{
  "arch": "vit",
  "model": "segmentation model",
  "dataset": "pictures of board games with random positions, seen at a slant",
  "train_examples": 97500,
  "image_size": 64,
  "crop_scale_min": 1,
  "horizontal_flip": true,
  "translate": 0.12,
  "num_classes": 4,
  "output_stride": 8,
  "norm": "rmsnorm",
  "norm_position": "pre",
  "hidden_act": "swiglu",
  "mlp_ratio": 2,
  "head_dim": 16,
  "fused_qkv": false,
  "bias": "all",
  "qk_norm": true,
  "parallel_block": false,
  "inner_norm": false,
  "moe": "top_k",
  "num_experts": 32,
  "moe_every": 2,
  "expert_mlp_ratio": 0.25,
  "experts_per_token": 1,
  "shared_expert": false,
  "patch_size": [8, 8],
  "conv_stem": false,
  "layers": 14,
  "width": 160,
  "positions": "rope",
  "residual_init": "none",
  "optimizer": "adamw",
  "learning_rate": 0.0021,
  "beta1": 0.85,
  "beta2": 0.999,
  "eps": 1e-08,
  "max_grad_norm": 3.0,
  "max_steps": 9100,
  "batch_size": 96,
  "epochs": 9.0,
  "lr_schedule": "poly",
  "final_lr_fraction": 0,
  "warmup_steps": 180,
  "weight_decay": 0.4
}
Rows from block 3 of a small segmentation model, named by matrix and row number. Rows with one number within an expert belong to one neuron, the router's apart. Each number is 128 + 32 x the weight over its row's rms, rounded and kept within 0 to 255. All counts start at 0. After the name is the row's rms in percent of the matrix's.
Before each expert's rows are labels from the 100 images, of 14976, where the router gives the expert most weight on average: "top examples" is what is common among them. Only what is clearly more common there than usual is listed. The data: pictures of board games with random positions, seen at a slant.
# router: router (model.blocks.3.mlp.router.weight, 32x160), inputs 80-159
# gate: expert gate (model.blocks.3.mlp.gate, 32x32x160), inputs 80-159
# up: expert up (model.blocks.3.mlp.up, 32x32x160), inputs 80-159
# down: expert down (model.blocks.3.mlp.down, 32x160x32, transposed), outputs 80-159

# expert 30
top examples: nearly empty; digit grid
router.30 060 [102 169  98 137  84 117 105 153 166 133 136 136 143 103 149 115 103 168 125 147 167 110 153  89  76 119 153 158  69 107 122 175  48 130 135 160 113 165  92 167 116 142 161 152 134  91  85 168 173 102 159 131  58 136  71  99 137 126 146 135 147 111 110 168  91 117 154 160 150  90 144  86 200 112 136  98 151  89 111 110]
gate.1 072 [163  60 107  77  79  91 111 143  16  92 119 132 108 185 123 109  99 114 111 116  90 154 165 147 175 131 116 135 149 153 157 120 178 153  95 143 112 100  73  60 163 173  87 101 116 129 127 123  83 114  80 145 133  98 108 144 104 145  98 141  67 125 122 101 159 191 104 145 115 163 109 160  96 165 162 111  90 111  99 142]
up.1 067 [ 41 142  92 104 188  80 156 127 171 144 142 159 170 154 120 128 168  77 101 233 150 107  85  96  99 117 129  57 129 107 137 131 107 114 131 137 153 112 135 132 140 116 184 122 145 136 158 159 186 133 177 126 159 192 101 105  83 106 152 106 127 108 140 159 118  47 135 118 179 132 122  97 171 127 149 110 117 144 139 141]
down.1 079 [128 128 123 127 178 117  89 141 132 130 132 167 112  62 154  49 129 144 129 177 108 153 119  98  98 150  73 186 131 141  92 104 119 138 121 100  99 134  72  90 209 119 110 141 162 138  56 163 135 123 144 145 138  98 100 152 113 168  69 146 105 121 154 130 142 107 152 135 116 157  94  90 161 135 119  84  80 119  59 104]
gate.2 026 [142 156 149 141 100 137 165 102 110 162 114 158 116  89 128 165 130 169 132 148 161 145 175 174 134 190 153  99 126 146 130 153  96 106 155 167 131 134 129 170 152 135 121 112  84 135 119 133 138  71 121 105 133 105 185 164 136 101 132 153 124 109 107 114 108 189 156  82 111 131  72 185 117 138 136 120 146 102  97 133]
up.2 025 [149 148 109 185 149 184 108 131  64 119  94 120 110  93  99 136 129 138 107 109 101 114 155  97 124 146 149 162 130 171 119 155 107 121 121 159 152 165 103 144 125 120 114  90  44 151  79 121 103  74 122 109 151 127 128 196 119 136  95 147  90  96 126 126 148 216 129 126  96 141  87  98 134 142 128 102 100 166  48  84]
down.2 047 [147 146  97 155  90 137  54  89 113 191  95 188 107 168 148 105 101 119  45 122 127  94 163 124 106 127  86 124 170 170 106 154 153 123 146 121 106 128  71 110 201 125 128 187 113 130 118 122 187 117  85 122 165 103 149 105 159 112 105 127 108 110 138 128 162  97  98  78 181 161 109 105 135 164 134 106 135 118 133 122]
gate.3 056 [118 188 126 121 143 172 126 123 135 150 148 127 102  92 143 101 104 183 154 110 204  76 127 150 100 148 120  54  91  98 109 136 106 112 168  84 120 170 168 170 144  83 157 143 115 119 118 120 116  89 177 139  95  91 100  98 179 108 182  99 190 131 156 112  65 151 181 166 108  91 133 121 138 110 102  98 155 119 167 153]
up.3 053 [107  94 137 130 135 108 129 118 117 117 112  88 143 160  98 146 184  86 112 137  74 193 105  72 139 103 130 200 155 166 129 135 156 107  81 181 139  87  89 121 101 178  81 108 124 149 129 143 143 162 104 127 142 152 162 140 118 114  92 173  58 101 108 174 184  79 106 103 123 164  88 140 132 122 146 135  84 124  93  94]
down.3 066 [191 103 108 128 130 178 139 139  98 122  94 160 116 127 114 123 190 103 131 137 225 144 131 123 158 161 187  93 112 127 108 131 118 109 148 142  98 117 156 156 100 166 156 111 180 149 104 139  96  81 111  53 100 121 107 140 129  87 111 140  57  96 192 135 159 157 126 140 142 101 148 137 175 107 135 149 133 129  91  78]
gate.4 061 [162 119 143 119 192 164 111 156 120 155 161 143  86 132 142 123 104 182 143  89 151  86 121 145 124 158 135 107 143 115 109 118 100 154 176 122 155 171 164 142 150  97 152 127 112  72  95 144  78 120 162 138  60  65  81 142 164 127 177  87 202 132 164  81 111 165 176 188  70 124 148 110 151 127 111  95 170 109 157 138]
up.4 063 [ 86 126 125 130  93  99 152 120 121 112  94 104 159 151  97 145 152  86 112 153  94 189 110 116 123  98 135 137 125 149 140 108 150 111 108 137  94  59  81 120 100 159  88 125 135 169 154 111 158 152 118 115 191 177 173 125 101 152  88 147  81 115  99 186 163  75  63  53 210 154  93 155  95 133 123 134 112 134 125 111]
down.4 076 [174 122 153 131 163 146  94 143 103  73 149 112 173 131 107 112 144 129 187 137 175 103 113 152 157 178 164  95  90 134 167 126 155 111 101 146 176  80 165 156  51 145 104 112 136  97 144 102 103 108  99  77 124 110 143 140 131  72 156 158 147 154 150 102 145 190 137 110 106 110 188 159 141 134 134 176 130 120  75 103]
gate.5 031 [152 100 138 134  94  99 130  74 121 102 108 107 131 124  83 142  94 154 134 113  90 126 116 133 144 111 149 124 129 135 101  97 178 124  73 135  55 104 127 126 114 162  95 150  94  93 181  86 152 137 131 155 129 127 198 120 148 146 127 173 145 102 151 144 128 150  46  73 173 131 154 147 114 123 145 118 109  89 136 129]
up.5 024 [ 77 156  80 137 117 141 120  72 133 191 135 144 144 170  87 106 142  84 147 177 101 106 139 136  88 153 131 104 118 146 129  73 111 174 186 195 123 128 139 139 120 150 233 138  99  72 115 134 169 122 155  97 143 105  42  86  93 116 119  89  97 139 101 120 143 114 107 159 157 162 142 125  85 129 106 109 143 158 131 118]
down.5 041 [ 88 103 167  83 161 132  98 209  75 154 135 133  93  83 117 158 190 110 123 136 134 164 110 170  86 140 126  74  71  62 127 142 151 143 130 165  66 132 133 108 146 112  84  84 121 160 174  91  57 134 108 123 101  62 100 109 141 124 186 127 119 139 126 159  87 160 158 125 100 214 123 105 169 150  91 106  89  78 123 121]
gate.6 101 [107 112 186 170 162 101 125 160 124  95 186 149 143 102  64 136 119  60 144 196  73 163 130 129 158 126 109 134 150 160 181  85 134 121 153 138 180  82  97 132  87 185 168  94 122 171 199 136 158 150 114 105  92 119 167 140  61 110  92 117  62 140  83 108 160  74  58 122 105 141 153 152 131 119 142 103  91 123 137  78]
up.6 127 [156 127  88 107 114 173 126 105 128 178  97 140 115 160 157 117 117 198 100  89 167  81  86 118 116 150 167 105 119  92  69 173 121 132 112 121  82 176 174 124 177 112  95 136 143  86  54 117  90 124 136 171 131 135 102  91 180 157 166 112 220 133 187  88  88 172 201 161  63 112  83 101 131 111  96 116 157 125 106 156]
down.6 115 [106 163 144 138 165  76 137 136  68  97 115 126 119  84 144  86 166  81 161 135 156 107  45 142  71 224 183 144 128 126  88 143 107 119 140 130 143  69 139 144 114 172 129 110 148  89 162 142  77 103 169 117 132 130 135  98  80  75  84 122 131 107 168 124  95 140 159 168 111 105 104 122 159 142 121 131 125  80  73 105]

# expert 20
top examples: draughts
router.20 114 [156 122 150 124  57 146 147 106  93 112  88 116  93 149  93 145 126 105  83  85 130 119 144 169 146  98 109 200 214 175 153 143 128 117 103 139 117  94 137 157 124 118 111  85  56 173 145 169 139 153 100 152 169  88 148  71  98 142 113 127  61 115 126 150 114 143  78 136 108 130  76 162  22 130 154 150 141 115 117 145]
gate.0 109 [137 134 156 131 186 100 109  83 182  80 126 102 147 149 103 135 118 203 139 190 101  86  71  96 145 113 112 118 170 149  90 144  84 165 168 101 177 131  98 133  95 120 113 140  88 177 172 113 125 170 155 182 117 143 130 121 145 153 172 154 143 152 146 156 102 119 103 121 167 100 164 141 154 150 156 113 106 131 167 134]
up.0 109 [ 75 156  98 124 126 136 106 202 102 154 158 180 111 131 136 154 145  76  95  96 155 149 166 159 126 176 115  93  75  77 150 107 162 118 120 120  93 150 136 101 166 116 182 168 152  60  97  98 154  88 134  67 141 119 119 149  85 105  94 121 119 137 132  89 120 129 178 118  92 163 111 122 135 143 100 150 138 190  92 137]
down.0 109 [157 124 178  94 138 116 126 117 101  93 129 126 125  90 156  85 104 111 127  45 153 178 116 124  67 194 141 169 148 114  94 160 142 137 133 147 107 121 110 173 147  95 137  86 159  59  70 144 117 113 116 127 126  97  74 188 159 113  75 154 159  97 210 107 101 162 129 168 113 111 130 132  86 114  54 145 147 197  88  84]
gate.1 070 [ 84 160 121 103  89  84 103 159 176  47 151 144 161 131 110 144 111 183 140 134 116 170 111 130  97 129 136 150  94 133 106 111 141 126  64 175  80 103 163 133 102  78 120  97 108 108 138 144  94 121 143 108  94 151 123 162 133 170 140 106 123  53 103 172  82 137 154  94 132 147 118 144  88  85 163  70 144 121 163  80]
up.1 060 [106 154 150 124 127  77  69 128 190  73 134 116 128  82  97 118 139 169  79 100 110 152  79 128  77 128 106 164 149 159  96 148 100 134  83 121 139  88 110 119  91  76 160  85  84 152  95 130  88 121 142 119 141  90 137 111 137 160 122 132 127  91 126 170  75 144 140 180 145 111 119 170 100 120 121  90 160 126 160 129]
down.1 076 [134  89 122 105 164 104 106  93 119 153  96 115 128 162 118 113 109 115  99 109 146 120 145 166  95 160  78 173 215 169 170 131 158 148 110 112 168  64 141  82 128 190 127  53 116 122 151  75  95 142 154 113 172 153  99  44 139 112 183  92 165 135 134 165 155 148 102 101 197 125 225 144 140 131 132 156  60  95 154 178]
gate.2 019 [131 147 127 149  78 101 158 165 161 132 137 156 127 121 111 151 106 136  77 132 115 156 114  86 129 128 102  91 108  93 125  73 177 154 152 154 139 141 161 140 105  82 134 142 145  98 143 173 115  92 184  91  95 147 142 143 142  69 173 119 129  68 113  74 145 103 102  86 101 119 135  95 134 174 121 169 173 134  73 184]
up.2 017 [130 173 131  78 147 181  96 116 130  69 130 183 122 108 140  98 169 130 133 170 116 130 120 158 180 147 137 151  97 143 164  88 152  91 168 157  94  74 101 142 195 113 123 125  82  86 134  76 131 162 150 137 125 109 137 109 147 149 138 104 112 158 146 166  87 134 177  93 164 130 162 114 182 130 153  55 117 126 142 171]
down.2 037 [125 126 127 103 165  76 141 154 100  78 112 111 105 165 134 101 160 109  83 130 116 108 136 142 188 121 155 163 166 131 111 109 114 139 132 136 175 155 206 154 140 141 104 130 179 152 215  91 115 133 136  52 116 155 159 190 110 126 103 116 131 121 144 104 173  91 105 146  95 119 126  93 155 122 143  91  95 136 165 114]
gate.3 192 [160 106 159 165  15 141 160  90  92 136  98 109  93 106  54 159 133 124 140 104 137 157 114 146 129 101 160 173 174 166 150 144 127  91  42 152 136  78 197 127  71  95 108 104  66 134 158 168 123 130 135 157 166 134 144  84 145 138 118 141  88 108 132 197 131 106  81 136 112 163  94 208  53 140 132 118 125  93 133 115]
up.3 200 [156 143 163 118  34 147 151  95  94 169  96  98  88 109  67 132 114 124 138  81 153 150 108 137 107 108 163 158 173 174 112 141 103  87  62 164 116 102 179 136  70 114 101  90  53 132 120 152 116 114 121 135 154 113 140  96 155 122 117 141 104 113 132 191 131 120  95 146  94 145  93 185  84 107 112 140 156  94 135 119]
down.3 151 [128 118 183 116 117 129 137 116 107 115 179 130 119 113  58 151 112 152 193 108 130  76 124  96 132 103 152 142 129 116 220 128 119 143 160 145 103 161 191  78 132 111 126  92  44  91  91 129 155 127 153 138  89 106  93 104 125  69 135 120 108 123 176 173 130 100 125 248 137 145 128 166 107  74 137 168  96 111  99  60]
gate.4 133 [ 96 110 153 131 146 144 159  86 119 150 124 171 111 108 185 143 143  90  72 103 113 121 104 102 115 143 101 113 135 113 148 156 132 135 171 105 127 128 125  91 220 191 115 128 115 146  93 164  98 203 136 203 162 157 134  93 132 130  61 164 107 120  88 128 151 152 113 113 125 118 189 123 114 106 108 138 146 114 140 176]
up.4 127 [130 117 115 133 124  92 124 154 123 113 147  88 167 143  70 152 158 125 163 196 101 176 148 152 161 114 131 143 122 116 155 118 163 119  81 140 145 132 162 113  52  91 156 139 156  96 191  84 147 101 126 116 124 142 153 149 104 164 177  95 138 139 166 101  88  78 138 144 122 152  71 163 117 168 151 119  87 145 107  67]
down.4 133 [145 127  57  88 134 108  98  97 124 128  90 142 153 169 110 106 100 104  67 130 136 180 124 103 121 122 152 149 161 112 123  76 114 150 148 106 155  94  14 102 150 186  95 133  85 129 140 157 121 156 114 173 116 113  99 125 179  94 112 104 124 149 156 146 141 144 122 152 112  98 102 107 170 156 138 115 113 111 132 223]
gate.5 093 [111 128 115 135 191  86 123 129  90 137 144 147 156 155 172 138 144 195 103 121 114 119 138 106 130 161  95 105 128 150 112 123 171 143 184  82 111 125 132 148 191 111  83 175 101 153 102  68 114 190 144 163 163 175 109 148 140 134 156 153 189  96  93  76 128 144 211  60 132 141 162 110 165 170 127  67 141  90 129 145]
up.5 117 [144 143 122 102 142 113  96 191 106 116 141 133 159  49 141  87 141 127 174 186 127 138 119 145 145 175 144 137 156 157 132 125 134 131 150 146 138 104 111 137  58 148 134 149 117 201 154  85 129 168 168 134 101 129 101 162 107 124 118 122 111 157 109 157 214  66 140  99 107 144 149 155 118 171 160  86 118  91 202  89]
down.5 112 [125 151 122 151  86 118  49 125 134 114 127 166 120 126  85 150 111 169 136 174 132 158 158  85 128 142 146  75  91 143 145 115  82 117  82 169 114 220 179 110 145 136 132 138 130 106 141  95  74  88 113  74 138 101  91 236 177 102 127 133 149 154 119 144 170 108 132 100  99  91 145 103 139 142 103  87 152 175 108 100]

# expert 13
top examples: noughts and crosses
router.13 062 [ 40 193 124  93 137  18 103 148 164 139 127 115 141 144 134 181 219 107  80 143 158 101 165  89  86 108 122 149  90 116  77 198 137 135 142 129 169 128  98 159 103 185 162 125 160 121 147 132 176  95 148 157  84 139  93 111 113 144 141 120 188 129 127 158  89 134 158 142 148 114 150 209 161 102 127 124 139 107 173 101]
gate.0 173 [113 153 141 137 135  96 163 171 140 140 169 102  44 144 170 152 173 177  63 154 158  77 163  95 140  83  97 142 123 140  63 155 103 101 191 114  92 136 172 125  99 143 167 119 110 104  57 123 148 135 143 166  92  85 172 133  90 123 126 198 168 131  94  62 105 192  94  88  99 111 142 153 147 149 141 146 140 119 143 131]
up.0 178 [159 141 120 150 143 116 184 153 134 144 180 129  34 161 146 131 150 171  71 142 123 102 180 108 163 120  91 127 143 135  75 137 113 124 172 131  81 116 153  89  94 128 163 108 124 109  76  81  98 136 129 146 146  82 151 175 100 136 167 196 146 122  98  39 114 188  96  65 108 111 167 128 186 163 158 140 113 124 140 135]
down.0 154 [123 128 170 111 188 189 180 120 114 157  85 190  99 109  85  61 148 110 160 153 173 114 118  80 107  97 128 136 152 118 133 122  66 133 174 125 154  98 110 131  66 144 138 112 169 203  99 102 131 161  80 148  96 167 165 103 121  67 168 169 127 110 149 122  51 103 120 165 165 141 129  79 123 185 173 161  91 109  93 162]
gate.1 108 [126 161 128  65 153  89 139 146 141 212 151 163 122 138 119 117 149 125 157 116 182 105 141 108 101 196 110 140 147 147 110 104 114 135  78 188 139 158 142 189 110 143 169 117 147  88 167  52 161 122 131  64 182  98 135  90  83 130 190 141 144 124 107 157 123 119 167 182 178 172 115 195 124 111  99 165 120 124 148 182]
up.1 106 [117 162 104  50 134  75 100 103 149 211 162 157 124 136  96 124 137 117 153 135 185 115 134 107  96 172 121 124 154 141 107 114  84 153  97 170 143 169 127 148  91 139 161 153 131 125 180  56 159 106 148 106 173  68 128  71  96 123 165 139 155 160 132 148  93 121 153 194 158 156 105 187 115 131  71 161 136 142 176 175]
down.1 118 [143 143  96  97 141 177 152 109 107 121 113 183  81 153  59 146  98 115 100 105  99 156  97 171 160 134 162 100 167 143  61 106 134 116  98 146 143 126 184 149  97 153 129 101 124 151 151 138  94 196 122 144 194  68 132 157  90  91 155 132 192 155 130 134 122 137 110  99 126 136 171  63 143  77 174  92 112 116 202 111]
gate.2 056 [154 131 198 180 117 210 117 104 101 113 103 122 103 191 118 132 120 130 133  95  70 132 189 127 156 158 122 117 136 130 115 114 141  90 156 106  91 120 119 108 118 103  96 103 108 133  76 136  85 110  78 148  65 141 176 132 161 116  95 232 138  89 139  54 154 153  97  77 112 112 125  72 124 170 126 127 146 164  74  77]
up.2 054 [182 102 143 142 141 196 117  79 146 104  93 113 111 156 117 125  89 165 167  84 140 122 125 132 145 143 143 155 181 129 140 106 149 112  66 130 127 205 125  59 127 134  64 106 155 185 134  86 127 104  41 131 159 159 163 168 132 144 109 152 128  92 169 125 103 154 145 151 146 128 138 159  21 143 105 119 129 154 113 124]
down.2 065 [140 114 166 128  60 170  90 127 104  99 138 185 127 138  92 124  71  89 171 141 127 121 181 131 151 187 125 181  88  78 107  81  71 146 141 126  68 150 113 122 145 125 137 117 182 209 115  86 135 122  48 136 122 153 142 112 155 109 100 156 117 141  71 103 114 176  81  95 114 137 147 154 126 174 117 166 119 130  96 157]
gate.3 149 [110 147  80 111 122 107  92  87  97 184  82  91 130 111 125 187 142  60 141 116 166 108  83 162  86  73 163 108 157 171 120 159 144 120 149  84 119  99 178 154 102 174 139 118 129  97 149 170 144 227 145 120 128 102 152 123  92 115 150  95 176 139 143 129 161  87  98 134 115 133 129 216  85  67 148 110 132 115 160 118]
up.3 152 [ 92 124 100  73 128 110 129  72  48 129 112  92 140 147 108 149 162  52  98 118 146  98  65 147  99 119 164 126 136 175 151 129 152 120 156  79 107  35 129 150  92 191 122 118 114 104 181 150 212 199 138 145 136 128 113  99 103  88 127 104 122 102 181 159 141 104  80 129 125 156 113 187 116 107 164 132 135 141 130 148]
down.3 151 [159 135 152 150 188 153 117 120 111  99 115 139 136 110  44 127 148 102 160 110 131 188 110 119  85 127 144  97  53 124 104 100 109  97  84  78 123 103 131  75  48 132  56  68 155 169 100 130 182 157 110 130  59  78 118 168 121 157 106 137 119 116 127 131 140 147  72 144  79 126 189  79 126  62 163  98 138 122  93  79]
gate.4 130 [140 188  56 108  98  77  79 176  88 149  97 103 140 143 127 184 181  75 106 132 167  58  79 146 107 122 161 126 114 114 100 163 161 129  94 135  74 156  74 148 141 159 128 159 142 104 150 125 132 131  98 153 140  94 102  76 119 156 135 115 173 141 161 125  89 164 146 135 150 132 131 168 100 125 114 137 125 160  78  99]
up.4 126 [124 173  79  85 125  77  66 177  71 137  84 104 134 157 145 177 194  70  98 131 174  75  74 147  99 131 148 124 110 113 115 163 181 132 102 141  95 142  76 153 126 180 119 134 170  91 139 139 129 162  89 141 135  95 125  93 112 149 141 117 170 139 172 121  97 164 148 144 140 143 148 157 111 120 111 131 130 152  91  87]
down.4 113 [146 140 124 138 122 103 159  98 147  78 137 111 123 141 114 146 126 146 156 107 109 191  89 162 147 123 121 131 135 109 125 159 145 140  71 139 118  87 157 152  65 113 135  94 161  99 122 102 130 170 116 139 104  98 120 192 122 206 128  95 144 151 136  90 123 153 146  71 138 132 232 126 164  86 148  57  37 154 190 107]
gate.5 126 [ 88 152  87 100 129  40 112 135 132 166 138 119 166 115 161 152 164 110  77 131 157 113 117  68  99 174 118 127 142 120 145 172 104 129 156 120 175 163 114 147 163 129 138 156 133 100 102 154 190 106 158 110  82 156  79 103 137 122 106  87 119 162  96 162 147  93 110 176  88 146  93 171 181 137  98 162 155  84 114 207]
up.5 127 [ 77 178  60 110 134  68  94 149 148 172 157 118 144 108 173 167 157 127  72 128 163 100 144  77 125 152 115 119 114 107 118 166  98 151 185 119 178 158 120 125 145 116 158 152 130 131 126 151 192  98 191 118  90 110  93  93 108 101 131  96 132 190  84 138 134 115 120 161  83 109 103 173 192 142 132 180 157  94 126 196]
down.5 124 [146  93 171 116  86 168 159 128 160 111 137 144  93 151 105 119  77 135 111 114 105 103 135 121  88 124 146 109 150  91  63 118  90 170 144 143  91 162 157  91 100  91 116 104 189 205  92  89 120 153  98 144 142  92  88 186 133 123 113 117 123 190 113  97 117 189 115 115 131  97 127 160  87 116 133 149 110 155 128 108]

# expert 24
top examples: noughts and crosses; first side has more; nearly full
router.24 097 [ 66 140  93 109 122 147 122  94  85 137 172 118 110  86 138 156 121  52 150 132 143 129 185 195  99 165 103 105 145  69 121 138 135 102 145 103 124 127 140  96 186 113 172 107 111  90  79 151 141 109 186 103 147  64 108 144 167 110  95  85 135 194 136 129 112 211 140 143  71 114 135 119 175 139  58 187 111 133 160 185]
gate.1 078 [ 91 155 112 136 146  78  88 103 133 159 157 103  87 178  83 178  84 135  76 143 160 114 154  54 158 156 115 103 124 112  92  75 107 158 125 128  68  94 127 153 137 130 149 178  88 135 141 100 148 119  96 109 113 117  96 183  99 105 142 149  77 155 104  86 148 100 130  92 105 141 163 105 117 109 133  99 102 155 122 159]
up.1 080 [160  78 134 158 125 146 151 156 122  96  89 135 138  77 174  85 151 102 159  92  86 141 111 199 115 113 117 137 175 162 167 176 163  75 101 151 163 160 134 106 122 123 114  94 146 103 105 174  82 129 162 166 132 128 154  40 141 168  85 108 135 114 169 111 100 161 106 158 130 134 127 135 160 133 117 160 123  72 136 124]
down.1 091 [140 169 154 193 108 172 158 138 113 136 161 117 121  92 147  89 104  84 120 145 157 183 136 221  78 111 142  91 144 163  65 136  98 163 117 152 155  92 168  98  84  67 139  99 164 171 164 145 122 148 154 163 148  46 135 144 150 193 141 132 160 157 132  88 108 161 157 168 148  40 164 126 110 136  75  93 149 169 156 103]
gate.2 077 [108 126 124 165 138 161 150 145 103 136 139  82 116  86 181 172 148  88 166 133 142 121 181 161 118 146 142 144 128  99 104 151 178 115 163 126 113 137 112 152 152 170 131 141 153  76 138 184 104 147 152 118 103 112 132 137 111 157 135  99 206 143 123 110 172 205 192 167 127 101 156 133 110  88 110 122 155 128 120  73]
up.2 066 [ 80 125 119  78  80 152 109  79 121 200 129 136  82 103 165 163 117 109 139 140 115 129 160  90 109 102 128 109 119  69 119 115 101 107 117 132 164 195 139  56 177 136 145 121  86 118  41 156 115  71 152  98 125 113 120 109 141  96 123 120  90 151  63 150 149 177 142 154  96 117 142 115 176 118 118 174 140  91 148 197]
down.2 074 [121 105 156 100 125 150 122  48 111 116 122 207 131 164 112 121  72 101  98  98  86  58 125 107  56 113 106  97 118 142 131  67  58 110 100 176 150 143  77  93 163 120  77 131  88 138 133 128 182 124 121  93 156 121 153  84 111  68 126 138  80 135 130 131 112 148  40 121 175 138 107 119 119 161 143 186 132 146 120 145]
gate.3 015 [162 168  70  95 123 155 151 116 159 136 172  80 170 144 154 188 107 124 147 114 106 109 167 106 129 154 163 152 143 144 181 127 168  91 134 106 164 137  81 119 182 135 109  93 174  39 110 120 151 119 106 137 143  84  91 114 158  67 117 195 111 171 154 133 100 135 169 131  95 123  85 161 137  78 110 178 186 118 171 165]
up.3 017 [147 169 201  89 140  93 159 110 175  89 122 106 157 110 186  75 106  98 158  77 132 107 102 158 101 187 165 153 141  76 121 125 143  97 129 146 138 126 150 166 154 144 123 164 144 109 203 104 110 122  59 159 187 140 140 177  95 137  74 133 156 122 102 117 193 152 136 103 114 148  93 177 191 123 127 174 147 188 141 166]
down.3 029 [137 148 120 144 132  86 102 139 101 136 150 166 130 146  96  87 107 158  97 144 138 127  92 111  89 109  93 145 128 144 137  61  71 103 195  72 131 155 136 105 130 117 129 178  69 224  98  90 149 127 151 146 145 114 127 134 103 114 136  75 106 139 164 150  97  47 120 119 129 159  47 158 154 134 133  89 167 162 136 124]
gate.4 022 [141 112 126 123 173 135 133 164 122 119  94 157 141 146 123 132  93 127 150 153 119 116  94 183 124 109 159  81 105 139  95 137 172 115 172 149  99 101 112 151 117 156  81 104 134 127 124 177 127 119  99  84 122 129 122 208  45  31 114 131  91 165 136 130  74 132  83 157  99 147 113  85 143 147 133  21 105 146 124  97]
up.4 020 [119 162  85  89 158  75 157 168  89 108 117 112 102 211 109 110 127 160 143 160 134  95 145 104 174 175 114 119 122 124 129  81 155  74 129 185 123 164 103  93 100 147  86  82 125 124 131  69 108 150 125 115 149 158 105 129 131  96 144 143 109 120  82 183 141 126 110 116 143 151 116 107 124 124 147  98 113 137 124 124]
down.4 037 [136 148 151 142 164 182 142 110 135 144 164 163 127 159 118 147 139 148 104 148 114 131 146  74 157  85 120  91 130 129  96  60  83 153 138 111  72 175 118  63 153 148  45 106  91 220 116 188 106 151 133 160 141 175 212  89 179 130 110 161 124 101 150 156 115 126 123 138 193  99 217 114 148 128 148 188 127 101 129 198]
gate.5 172 [ 68  84 140 122 123 133  98 104 118 149 164 102 102  72 138 174  96  79 163 157  90  98 217 146 185 121 130 173 110  34 114 100 137 102 142 132 168 208 112  57 135 118 132 162 114 134 110 170 115 104 135 137 137  99 139 129 119 101 104 102  89 131 125 125 158 180 139 144  36 114 136 126 165 132 132 207 128 138 149 119]
up.5 177 [102 175  83 103 189  93 104 160 105 149 161 148 149 168 108 110 208 153  98 163 161 103 114  88 136 115 106  96 104 129 116  89 144  77 130 110 153 161  96  68  68 153 131 151 128  89 102 109 106 109 146 109 179 129 108 107 160 132 106 159 102 165 144 196 132 119 116 131 117 185 160 124 198 132 115 177 125 113  97 161]
down.5 162 [201 139 166 129 132  96 173 162 114  99 129  92  85 123 104 138 161 151  86 136 134 101 106 101 187 179 101 137  79 165  88 109 140 133 187  86  95  66 126 189  74 118 154 159 129 137 178  90 134 169  99 173  95 123 151 155 131 139 124 185 140 125 120 109 127  52 148  88 158 122 122  94  82  99 158 107 188 134 138 129]
gate.6 048 [127 132 150 167 106  97  83 114 158 118 157 149 145 133 116 101  92 184 115 131 153  91 119 115 156 164  71 129 155 122  88  79  91 189 117  94 133  56 128 138 160  97 150 126  98 168 161  89 165  91 158 151 183 125 116 175 138 137  86 145 114 129 156 134 110  86 147  89  86  90  82 137  92 138 105 115 149 128 147 161]
up.6 045 [143  81 143 135 102 169 113 139 139  86 126 145 115 158 167  74 103 109 125 151  83 181  72 152 154 119 147 144 108 107 131  97  91 145 123 160 164 131  35  62 114  78  95  95 109 142 128 130  52 109  73  79 132 143 152 116 105  65 115 152  85  77  88 131 142 127 141 121 123 152  75  97 167 108 122 118 139  82  94 163]
down.6 057 [174  85 108 134 104 124 141  95 138 123 136 153 136  78 125  58 126 162 136 106 144 144 118 172 191 114 122 111 176 134  62 145  47 107 108 151 111 152 160 127 146  75 142 125  78 128 162 127  90 117  89 155 202 113 143  96 141 108 114 194 100 179 104 124 113 127 116 111 150 108 139 128 171 103 128 163 101 125 138 197]